From a checkpoint of a small text-conditioned image diffusion model: widths [96, 96, 192], 5600 steps.
Rows from block 8 of the text encoder of a small text-conditioned image diffusion model, named by matrix and row number. Rows with one number belong to one neuron. Each number is 128 + 32 x the weight over its row's rms, rounded and kept within 0 to 255. All counts start at 0. Numbers have three digits each.
After each neuron's rows are labels from the 100 texts, of 14976, where the neuron reaches its highest value: "fires on" is the input token at the peak. Only what is clearly more common there than usual is listed. The data: rendered made-up planets.
# fc1: MLP up (text_encoder.blocks.8.mlp.fc1.weight, 1024x256), inputs 208-255
# fc2: MLP down (text_encoder.blocks.8.mlp.fc2.weight, 256x1024, transposed), outputs 208-255

fc1.219:146126143167085141136149128132078148120137102118116090185135151114079140165102140189123067164146138141158146134074164162129143100132086145127152
fc2.219:137100117088070159150114184084126154169088109115126073156125114168165172129129113124196177150071151133144173092174182170127057122087097075082078
fires on: "rings"

fc1.37:089139134095031143133175167139085105100087118115126070119074125139140181204151152181155160108130161176166122116146098100154098138203135133116102
fc2.37:156085120151136116181095139144137181160147071117125106123111087119165112082109096075146112161136177160164131113122130131114121121123085145103139
fires on: "moons"

fc1.254:184137158125153138154102155124120106130103159159152117180156128147112163168133106132151081161139137185135127080126150106096111154136112152195212
fc2.254:203132101158159116144127105185170155124204109155139187152171186100160159163111151075140132144145182122100137120142100119127151135186098089106143
fires on: "world"

fc1.367:041138098121116113150139116219127144156140145122154169064161150161140141076112154150205146093126145149126069117100120138155115152146164075087168
fc2.367:086137082074107143192138169174163142117115099079114159151177123151149193131101083175098159062186123073117092125127140129146132174127152187162158
fires on: "world"

fc1.217:110128119189155149158103152163203098100107078162161116127109095126089111149169102142157104088118210116099135114100079077182112110121178111124077
fc2.217:194122152137171124156096117149146093084122095065128206160118109121123150172095148093085127118111165068148143107092042107112131082163145150119137
fires on: "desert"

fc1.439:179169110162134132099073091157132131090079150094175135126085111140123152078092135139176089117185131085134171163142125129170140147150169131158169
fc2.439:148166114105088143115085122158156179108130084175157110126187119147126186088127150081177108146117137144171191127087157132115091113153171161120120
fires on: "lava"

fc1.465:125118164107134132124136105103062181126152112084154106133131156116126125119110106174108155100076112143117102105155096087134066079135114177160116
fc2.465:113152134151155180077124151136053186174139157157096110086109074090118067125114124124115155133136125107181172074139096130111085181163092123166116
fires on: "three"

fc1.492:160091130126095093119180195147154137107087152126079099102122127105194115142093131133125119113142134062106126101122085104080086113102100183130185
fc2.492:150137103095177111102149088103105134186141126163144138143148139167141184146125148102127191152169111110088103125090092149109068134122138118138146
fires on: "rock"

fc1.98:185088134152037131156125122096095129166177109087161113177085124132113120165110113093141102190120121085123141113115109183130121092091133074161126
fc2.98:188097160085147138139161168081168112163149165156123193125121123126133076107120152109157042186152099106112123090119107112085179143119140090148136
fires on: "rings"

fc1.179:149154070095104143157158172118122072177156185156151134133101148180127100117162101133138152075131154123117138138085127112132129126107122133119143
fc2.179:174064113181077088092192166070137141133078142109098137077152118146095100154165132109121156092133168083153122136064164149150140120072152087134093
fires on: "moon"

fc1.559:107131133160081133167138074114143095101144111192100125121191097135124179134111086106150151090096111133142111134133120095101052126064105116145112
fc2.559:127063130185101093129144134104135058117120171116088145058167122114071142137088130147094136170082126153112104103041095075121090103132110090136108
fires on: "covered"

fc1.484:129091154103127130120081112145113186078175114184114135126129090134151154157101105145094150114084171119118159075120116127131118142106084074113157
fc2.484:051157157110090143155125048150137104108161142123087158156192135152124135139091180139157129105135117134106146158118152152100111116147139110136126
fires on: "covered"

fc1.686:141093121165085148146126085118165121146150144084170096098126184128055122068140198111168103155145156146083144072142089171138116135140104142161133
fc2.686:077143135161090142146107145155132204152126193139171141167160146098176080157168166076128085072145163139081133137118060088159144080120114133140139
fires on: "rings"

fc1.552:141155162168139070109043048101164164111133102088075191109125187153128084132114113128179131080124090157135153136141161166202134169114055136138118
fc2.552:148099111178149146142122173129106103144183104158168101118116157207136126153148132123158141085077129097104106158162095121174146119102175088080162
fires on: ","

fc1.233:098147139179166149124088180132100125153106127109198153195162149081094078104135116102123151161113071066128129082149152159114169135133139137121086
fc2.233:145228155164135135077105112114145169102157161160125130137141101119101143124127173075106137129135139114140137104129146191123104205135137112070136
fires on: "a"

fc1.656:126114160114105085139119116110117105141146121148172125107119095156144097146166118094093116138069144126090137136143135108062159083107087158103152
fc2.656:111117093080132080156129143111164160173140102107098187108126107126172120106109157186190165112161085133091104194109133121135134131105146120141109
fires on: "moon"

fc1.414:086079116132159049098157084136149135113104131071113174158091091149112168150093135137116122121105120082124116123155130115153165085118113103148127
fc2.414:179122128084122173161134167148170161134102159121143133115128154170178164139177124124153146101142098128129059167122139123100141115083130170135160
fires on: "gas"

fc1.424:117133138148145136095086075192113100087200171163153117155096078110124146113117094154123156085159117138127135126099140097101163127138126127101117
fc2.424:060105133140142095088101098089100119099122172148060082122180147159065160075106125108169109098178108196067135146104110102098129087174093143109160
fires on: "lava"

fc1.269:071118104071103126145075159095096110124191122135079091124135131159123115077108136136133084090154087143061136124134120123142177191163209107153147
fc2.269:071082084072088121111131146142124134150119111174158095101118125148105056143166178114157183102142145138115175102120162175157135152138088113180176
fires on: "world"

fc1.561:122117124133103137107114121149135105124115094159120099109102172129071136162098127075116114136113108107165140131141143055076111153077118071176117
fc2.561:126116092156106161148181177126104129131112108130127159121175147193097131085103070157144158131130103109124111146116106164107085075110177129090088
fires on: "lava"

fc1.659:106148099176158120116159118111128112180153142125114152062093128100112185081127103108136086131172104056089137087114074196137132142179162109136099
fc2.659:122091184127130167112167180151125074139146086097140098133136162159117115140151125125100067153114131170144094089140144119169151102135136177142102
fires on: "with"

fc1.735:111175141137119103056168121131126184118168194152111124118089070101163153091123164119086129094087082178090103122063170122176073114156120131193162
fc2.735:109155090082107171105089132071124127180129123139124171155138175138189151114032122149126118147130139124113116102142118143086211097138167084117129
fires on: "<end>"

fc1.441:105117148112139049117127137167148161098115157144142115101132165184112109105164119103122100125133140090167075072178168104079108080105154161151102
fc2.441:086190142118128099106071153079098184111122166137122125124119172093146087134116118132160121143132135109134112131130097136063188145148118043196115
fires on: "a"

fc1.374:109166164149182146159117150100113121135073134115153108112129106128119154184122127174145100193155157139130085119070106134180100134117153173075111
fc2.374:090143127108205131124169123161100104118131170143108107164143070117106125061095130119089169172120133145137117050094170154114097124168151120143191
fires on: "gas"

fc1.751:135119087170117063063133148120132147113090213137119152160135120165150154180117085079153119179103086146140115142070122112110068117134085114196141
fc2.751:099129108143168125107151147135129136142117141103094119144129095139137131109117122204134130223150099136191109107149167144137179131134116142159115
fires on: "moons"

fc1.737:101183101148147174136114155102177099095112130156111121105112150137134119151115115163114144208156142106100123157125080115121110118150068107115129
fc2.737:091141064102109170143124157126161176170122117120163138144140097126094102138095137167117171080129116098109136147103095119098173170086095095127088
fires on: "cloud"

fc1.178:095130142124090075062130120127102141080150146143103155112102166132125155154090119126088129079145072101083130126096098128127158190090100087113101
fc2.178:094083138119131119143081107119151127156127112094134106127108092124207098172136145118161063149081163103106188134092163089148110105077138124121159
fires on: "moons"

fc1.13:144150105109174153111038121158083133158093151134149121153114135082085116098125107175169077122107090125169127073085185101105173126170140181136077
fc2.13:112091118147138128131145152087150150054093151165172121142099164189122140122077125096125184170187160116149134095099111128084190137085082083149197
fires on: "three"

fc1.253:185102102066115042110090136146143124096146123095088081124027135138105130182121104144114126075104139180078157144144082180138165102136169115093175
fc2.253:165146128137110115105161123125146105147171130142173154184125194130097151119111097159110119133124101132138156111034123160215167125135143188158103
fires on: "rings"

fc1.263:112151140179157116088147125144143129037121136127134069191131157139120089103058156088105207192136153079150144123103121109089114143091131164121096
fc2.263:114105136126192128104139067115176095124079115065097125151149187150079163034149123105075113141143133112151096074136147119128128112183173083126089
fires on: "three"

fc1.634:137144142143153057098133142172154148103115152106149150116083096100122158131079123109124082138094153162073142159133183110122105140130113091133115
fc2.634:130113102153136152082169118114141144097128168111080165090148148126104092138145080107147118146141101096035105138099105142174128133131117121117192
fires on: "rings"

fc1.623:055080139114060147131135110193112085130186157135113136094195153152146092192206143143084185083112087116123158097087121153169132136077089102139118
fc2.623:086128131156110164139186090132118117114120123101140115154157158131126106181170132127099145133153120148223160117180095136123095089146098160111131
fires on: "a"

fc1.671:115140153112149125093132156188134153109111114108168144157085156124110158116103193149118121101162127143106169069178120109146147118179147118090175
fc2.671:094134127149103169115118125077131134146141141133164109110126137126127185077117164115143108149103144134102153116168090098191095058090066149121087
fires on: "ice"; "three"

fc1.673:131118106123150120096080128010135145157140122102148141142146059142180132045193142097136170122123117118143109150143105050148153198172143106094131
fc2.673:098154140169161189115150172129100129074122124105074088120166158111110140162179120148158126119083160111186212070123097128133151109116190103126168
fires on: ","

fc1.365:152157174142076154087126118110111121134152130092190077101129115142143150114116095103086137153128137125107152134184168148151201097195117148077176
fc2.365:157153142112143130129105120080153198112147140120172091094140114167130176108096068117169130138139210175206132156130165104142163060085137121127038
fires on: "moon"

fc1.620:046105113114127120132172145160184166109073161151130081070139113117146157165131138080071107087194075117104135148110071110145122182123152137119105
fc2.620:130130153136122118152129106211171108152085058156132098117213118113082116075112106113162184125127164167145170141104134220151167123148073076085117
fires on: "desert"

fc1.583:100126088134189136145151171165158143096124202161114112111183092150123169176162150123051144123136093160147129056124145191080141140190194075136160
fc2.583:144092111129189139126146181137136136132093154123085148150149162070151129131128108118052117058108147142179157112131108171142086111133111093163112
fires on: "world"

fc1.256:141135152100133161147110074189172149185108158134154108134140150107064153154117095147142134102163119118136173126132128115106094169096137124138093
fc2.256:163138148142124154122069126082143147104081164114093111127133130135143123110142090143126118095141172152076100146137142080105092106136106193062129
fires on: ","

fc1.400:090126133107155086136071204119168056138146129097088120115094111158146181152098137072141133068064103153111120097124080102114134112100067110176106
fc2.400:115144117080112170114102106119124129118187121176164174090064131119086116072163112120101058162120158154123113165143136177172112134084088113116121
fires on: "banded"

fc1.709:141136128151152157087175116065150118173110132095148128112142083139082127172110078077104124131163111138142141156160106078095136081106178062147118
fc2.709:080156111178163192149090076142168101126107096154144123073137217100170096104181071107138182156090122162107109112118128106083156150105122134154161
fires on: "ice"

fc1.478:123137168098088196134149171082111136070126097083145095147108054105086111096162138099116075137117139145175160089157129079047158135143083102109139
fc2.478:140108119137119074179118092147100121111120151133125218148127137141092169134098161133116099077152114111149127157148168079097137216154135162139152
fires on: "moon"

fc1.207:119091115147084092139128208082120090089159137160179140113106148108086188145211139101136166165132148121128133100114143147163126115163075111127109
fc2.207:097181084144166184086116124136072123123140144117110097127144189122141166175096102126132110132142134119115149149148160143153163129149025111150125
fires on: "a"

fc1.264:069159110088155097222168156157155075107065152097100108149144145146150098129122139084131058195143119143185110117161056167172111120120157089124079
fc2.264:141125061151141180158158134124135079141119139117099129162102170114164163116111156134113148112084129151126149119128079138081122142133100175149102
fires on: "rock"

fc1.458:151135143112053109178092139093133150180111093128120158135088136140120121093153144093180163102122127148088127160115176055168107170125174061165153
fc2.458:124073131105131128104088090125131142109055144137122126202138089113119124087116050196100155202151095118164115098165153117127090153164148162139130
fires on: "with"

fc1.455:134150166166127075148069181156131223115166128091054167110079166052113130115104082179131190127111119167164127114111091182128116114127123088073133
fc2.455:104108134154112134118125171123072030105108165156141118088090150156155094096116166097101144125156122121117182099152133083159147140119079105140154
fires on: "gas"

fc1.222:130115134161126083134092091108118098117158121124068082154123091163107047100153125110129119167108123113108079138108133096126191203155121170127085
fc2.222:215126113118186133111137073117165105085179178095116146103155150105130128153100229168149084060129127126118090110158162136170135178167122073153142
fires on: "<end>"

fc1.471:144157172131054114115055143114156170165165156102156183097128154166130136125153135167061113159110100100104171108101098103108168167104101133167143
fc2.471:123087148133154139199156122098207133112135107089133134125117179142154157164154175132137140173117135105119138127124145161130153149107113109117128
fires on: "cloud"

fc1.22:135081154142101144148123166110112069177144141196110117134159151099061177144183131117132128075157083113114168150135094122092155083070101149181154
fc2.22:131042143119151150101166111144147084150152108097142079081152194132085104118162091157112089160065167140104146147104168118106146125117155205117095
fires on: ","

fc1.158:141164104097126106118029168151092142165156114075175115145103161111053177144142080160097130172132131112099094142077146124191117161108129161177138
fc2.158:131134147081145117117121133134101097143138059072141132144134071131134136106152099181126067135179060084116105172191104108131157152118171145131091
fires on: "lava"

fc1.308:118125101167135086105113198131082191068149141133154132128143118136066114173149084112086141131077128110150150126132062141092175144146138102115111
fc2.308:169116137122203135155097162134140104164114103106161142105097099103093180149127148122114103079116142171115171152111109170140090182091165116077151
fires on: "rock"

fc1.420:129145128119186202100081091140126150143146132129077143104149155121179055129135145144152129168130101093134141137073133117131139131107125105110113
fc2.420:073138135180146130131167121162090117147152106107148134118155131155179115085140158123101112170147168188132175134094143116118132133194162168171118
fires on: "cratered"

fc1.57:130135133141142091123156094115109168164066133086142123146074071114145131153066087190090141178092208094114164129145086116130122114208106118129101
fc2.57:155147123140153077157103108112091157133133140117106100134165111108125130134177097113159164064149114084136185134111151153142089142200082158185125
fires on: "desert"

fc1.156:131140155177087133083104116176098114154120117146141175130138114117135082104153109131108125096081089139120137143139126115119163039060160135119162
fc2.156:117149160149110089108087094140129155106153137093166105135052138091090092108088141102129143121147077159098073106111113142117096125156123144165101
fires on: "lava"

fc1.211:131154132102170106091102068100133085114154096172072185138195118063118124135091118112150180084186131111119129095106140080130115147117111164124117
fc2.211:073117072117152195137115145163077116147116144172137086124165191120135158149156113145124081176129124111113127155136111126152140192132135067168168
fires on: "lava"

fc1.541:116152103087206143126135128080147118143110062087150140112103130153161063136105199111122128052079145162112159117109127064142133090125128118082141
fc2.541:146069199162156152166134159110124161155168133126133135156155134141068085126058113153116120153138150125116123059137139140082087149082150183154132
fires on: "rings"

fc1.412:139142133138102149079090096124078123135170112102126123134136140118128135084072098164157128138131088141076129146100131134115115085159125107180106
fc2.412:184184069172118086186053149149140083140154129186151147169121113106183119196096105076049175173132141077120112148135193146128145173146138179153142
fires on: "moon"

fc1.305:128108123089127138080152127148070172103210097151122128088083172088133129132158103183122133148130135184141083074153100136183151135119137185130138
fc2.305:123128159134080119163164152165127067116190127105097166130073120093165187139092151162125126120112090148129144166108163104193128081150142141135108
fires on: "ice"

fc1.312:124169128093138145152133117135128161075153132131086159206167104102114118115105165108183092056141138159168157107165117141105062095178193165141094
fc2.312:170148140085162113132149164160155146096124127177131163125115113156107157144145141160158117163120159184180199098119131141115172172113114196085180
fires on: "banded"

fc1.446:139104139128140116135090129179153179125077106126117128144161128124107216140109154113118131198101132103130067123137129104133107114126098118173133
fc2.446:087159083120128138151099082095163187108084146072106136154110105156087153142162124118174139114124138187114107227083132142102151178130121147152151
fires on: "three"

fc1.54:176103131150129134157101130124097123170114093115094107186148170100203116158191161129084145098137110133132139129141121104158228148111136093104171
fc2.54:110101125152103087091142141055096100075086107129164069117176134095113103105131148128140183148087110105110110155118106105149079121214108101061160
fires on: "-"

fc1.763:201125151126156136171143127120197155081062027146137092109179144126171133124134063180112136156106159090156068128146134093135129133129141106152093
fc2.763:140144133121124138089128096182119100147137106138137066066102100111111113119129102112134137065098085133116153166043151124165157126114125146141084
fires on: "rock"

fc1.136:200106109186139128172065122117140091110105135090126155164123050070144143115138122133144077110106104147140104164165139107118106134092033126144144
fc2.136:129067064119174135130087109121097147137113156157131110099132073118155164119163096145144133123121145116146143186158124172067107159167118132207092
fires on: "covered"

fc1.12:145093109092176134143175093133144133100115182125223097140185094114126155152116151188161156035105139085098128164165136204085082098089117154130187
fc2.12:132114120168106129125182093141184109101110135178151095096099122130153136121099118121128112104190107096119148195059128104085141101105165167090104
fires on: "a"

fc1.748:124100125089122133121151106133145177121131126133130124081136071171160117099131143193160164175140138161150135141137143097145122126064092150114140
fc2.748:111175148154123078183133087061133133076103126156147121146168098185132145080123149101135146140122183175135117146123112169081131098047076125133197
fires on: "cratered"

fc1.309:142156130152211115169122126148177159112078172140161133106139157116100095133150195130111155140172172159112101124144155103142178145140151118060119
fc2.309:141095175146143142156150161089133121171176104077165154082122103127124140158205095164181066104099108102142132116163096170127142151146169143142158
fires on: "ocean"

fc1.320:095127144134104107150192130158142104055142087031095100135104147115100050117128119126139082112124064115189115196125075154130128080151163110148122
fc2.320:049127085085117170155208124132176128138119143115151121153130131127173114117123122156135136108128185112148112079146101130115154098109130162099179
fires on: "banded"

fc1.187:188132102132128085098145111101122164132133082165179109137164107129127119150093153120124131177155104171127131186120088108127129127157208186122110
fc2.187:079166103074180139148133141188189150072098141147148144113174128135123117178178111184154104150145100139085159099132151122129108109116162118163131
fires on: "moon"

fc1.109:118159144133125125153064117086123168207151120109170083148129173130107104127195122139133149133133158102120144187162091120135150116103111184121158
fc2.109:144177145111133119047155131146079084151085156141134089091099093144101109145118179125084129132163072081048163149108178164130159139145162159121173
fires on: "lava"

fc1.695:095151111172111115112141118115170100117164159167129090101044193129166090132131115104141136143119127131112105125127135173136131158141106125167141
fc2.695:197117128057075181172063125109133131146088109116151149111091106083118088071125174128192186123073118176165109163155139096147157140180137195133156
fires on: "one"

fc1.285:169117143118136128164099108169127158122131100129138150160142172139106167147170073072106129067154124144116092111145132157075124179131152110097146
fc2.285:171147146108104086141163150115120129185097131075128118146069124145203133104220115076158148123146170142204116101146169115137133147068161112066104
fires on: "three"

fc1.167:110117124148094140062109111088144091128134098131148170131136037140121120127040143118137119112139116188142150119125089147080094141095118147127129
fc2.167:141127114158090157163204137111110154072194137104175139101064082141149136138169154117154130075132070143101091131076078076180095107110144072165148
fires on: "banded"

fc1.592:192081162092100162127103131191169136158119086094162166093125117161150140113119109179126123152173094151137097087126172143139096108165160151145174
fc2.592:148186176093144096125118120119118114109175077107142139111128123146104159108094114083071113085087130090112077138152139164193102082141143137145102
fires on: "-"

fc1.208:129156125098131149097154157076177156151103111154137094148154088126118078133131056173079200111149097165109136138087128121105125087113101140110162
fc2.208:133141149123142166159114153086057093122112186111088153159136132150153109155109159146112090157090149099080136123112185091113142169158167107092105
fires on: ","

fc1.532:154124101102177080156157083107145107110117151127119111114169163219151140080170142096144143134119079136115084102097107121110111091050130153105118
fc2.532:133171161104154119109140101108045101079127124126118145199103093095152140120086159161166131145073131079152116168119072113151212130070153095123175
fires on: "moons"

fc1.24:153128101161161094060196123183131148153153076153126128211169118097096165104120110133215131150083161135139089096134087057121139183123152116162132
fc2.24:172111085074140146135098202099131128074143119144114137120116116103136173073135109172104100160197140135073145061136092082101164166158122169113166
fires on: ","

fc1.434:161152171146129158131119107104112135099171083123173153145154130123150098152142127126099161118160119161115134150149089156180113221076072153149155
fc2.434:136108173133096096106163137140160133154087141147080151152187165169079132169139114106111169149168160083123152172160148102164123140087100172140142
fires on: "one"

fc1.126:104173164114150094141144134137144094123115180104148082146158121164127129093125102084133187169173146124095058157185148142195126165077159120092129
fc2.126:100109165129120121151142108178127125138143121177152138168181156128118102149091123088149150150128160144204136111115160164132095153138129179146191
fires on: "three"

fc1.378:070080173162058116126024163152117152139122094104146100153091103128115144111149087118119104107101126142137072105086149162169116177122118078171151
fc2.378:114082115098089190083071124119123071131164165124108100177128076124135183130123113137061130058113148112141123164138087107113152140159099079129085
fires on: "desert"

fc1.577:134141141149131173114103121102100122124158142184125110159072199119115162097151105139189081112129102109075099129121133118142170119159176183060124
fc2.577:171095100126135107161100095102117055113109085079117152137154133139151193132161135149133156153152106105197134073133119137107094160159131117091078
fires on: "two"

fc1.99:073109163128156101149109114151053115124102143180108102180166186106085101159087113168197145129155172165070142074086100081076123095156123128120192
fc2.99:195071143144111068075147106190170131235083089111121094126122127144141120100062156136077140161140122168099178134088074069129114201132150155122173
fires on: "rock"

fc1.575:130166097071104160172158210125067124127135150105163110198148125167054113129131102116128140144143077132115121151147145150124112120088109171151184
fc2.575:087170098119130167124184117120118178109135088112163108184105128076121083092106117120162084118164084173184142111136136184130036120051139147137122
fires on: "one"

fc1.551:117145125104092110151076186163121129136127087172107164107122170167110090100132134157122082120154064142155143128151105100137170079123146116146137
fc2.551:126080118087106080147073174143128106174159157063076157128069139125056156096065093148138124137161108135093109131118085107131122134198141155126191
fires on: "ocean"

fc1.519:180158094140118120125100102117107074101183129199177087167083129159136153149128132125146128102131069138163152094078091145107081210197108102097092
fc2.519:119160168095158156121101128135134077168132104135116163089154163093110133057133152064098121132072084097194115117145128116074151179125115101138116
fires on: "with"

fc1.641:078101107171137157138103013121117161129115136170136172109131185111143132089151113109136146150049186070106107140112137162229170188105173104153163
fc2.641:171147158189108104129151154125074168166134132136072155095118124111168069093122142096112133093179172116071171127211158159154077115155121098203188
fires on: "<end>"

fc1.116:132130159112181220139112127107113089130130111172141158140169109151053138100175155133100107162141154135075206070124103075123088160153103158132210
fc2.116:084126154142106116093134161146131178115127130089122132116137138118128134137121157099128126142115143132116152061147089142163092075122118123129146
fires on: "desert"

fc1.346:112092137110143100162102106144130134131173160146127111097113154123112122192130083136155126157126096167073127118087159125192136182198104170098234
fc2.346:117168078136140087105142144170123106111077107117179140094141117154112166128134104149114161118124120111125100085086090142110119140119151125203151
fires on: "moons"

fc1.31:155065105167176120172175149083177131159127151118115151104107129139097142074161122063119138184152089161129151122153117226200188140129124142133150
fc2.31:138160094157152119135131187117129101073140122041130141088114098127093106132112109152134147123103167155123131169161120159086145118177173168117163
fires on: "ocean"

fc1.651:158149108136116144136106153140201122086138117098137077161130126109173156189136123155122052106160136145117128112078098138139132090077122148098116
fc2.651:133056104148113070155060100172120122162140169149097178132092144109165110134139094174100104116158198149108156131118107061094142074119086131133107
fires on: "gas"

fc1.523:077137097119125114186117183133166152187160158095123077127187117166132145153135157098181129128128066136167158099152117161158110065089133114133124
fc2.523:166150099084132168130120157171137166113133163124117054137135091061159154141156110167108127112183125187132143119120097093068110168178175134105118
fires on: "a"

fc1.114:121120099153116107143138078146090090139084112139160126096125115116134135163105114115153147149105163117089144099067095152105168094219139150185143
fc2.114:072141141183086105121175169116095159127102133097103092149116137145156133125114097128092114180136120159126123158145107149131154140121154156099083
fires on: ","

fc1.113:106111122158098102142143109203170156087019178134092113148120047118165124104121160161121124100140079107141110121118141178128130124169144188094138
fc2.113:088107084105101178191131088128187104119114105133098177066098161106128135152136132143069078138115160102134138160086042099190152158141135137130168
fires on: "one"

fc1.538:109119138193082114160140145140122095127192136124176165074162194150126138132126103130175085138136138152170157095074112131091160097137185188126116
fc2.538:159101140068117102091074120082092091078154167104089079128136119144166160173150131121124180145086103094164167143090110102066107134088132088102158
fires on: "two"

fc1.402:141074100168106106117132069176086139146153120108147094103143100151153103114074118080152169123115112198140085075090141143189074135134152127133219
fc2.402:148099158077124123159089144175118147117119141108153085191165104162184119138184193135184167132120108100081174082145161137136112135111137141095146
fires on: "world"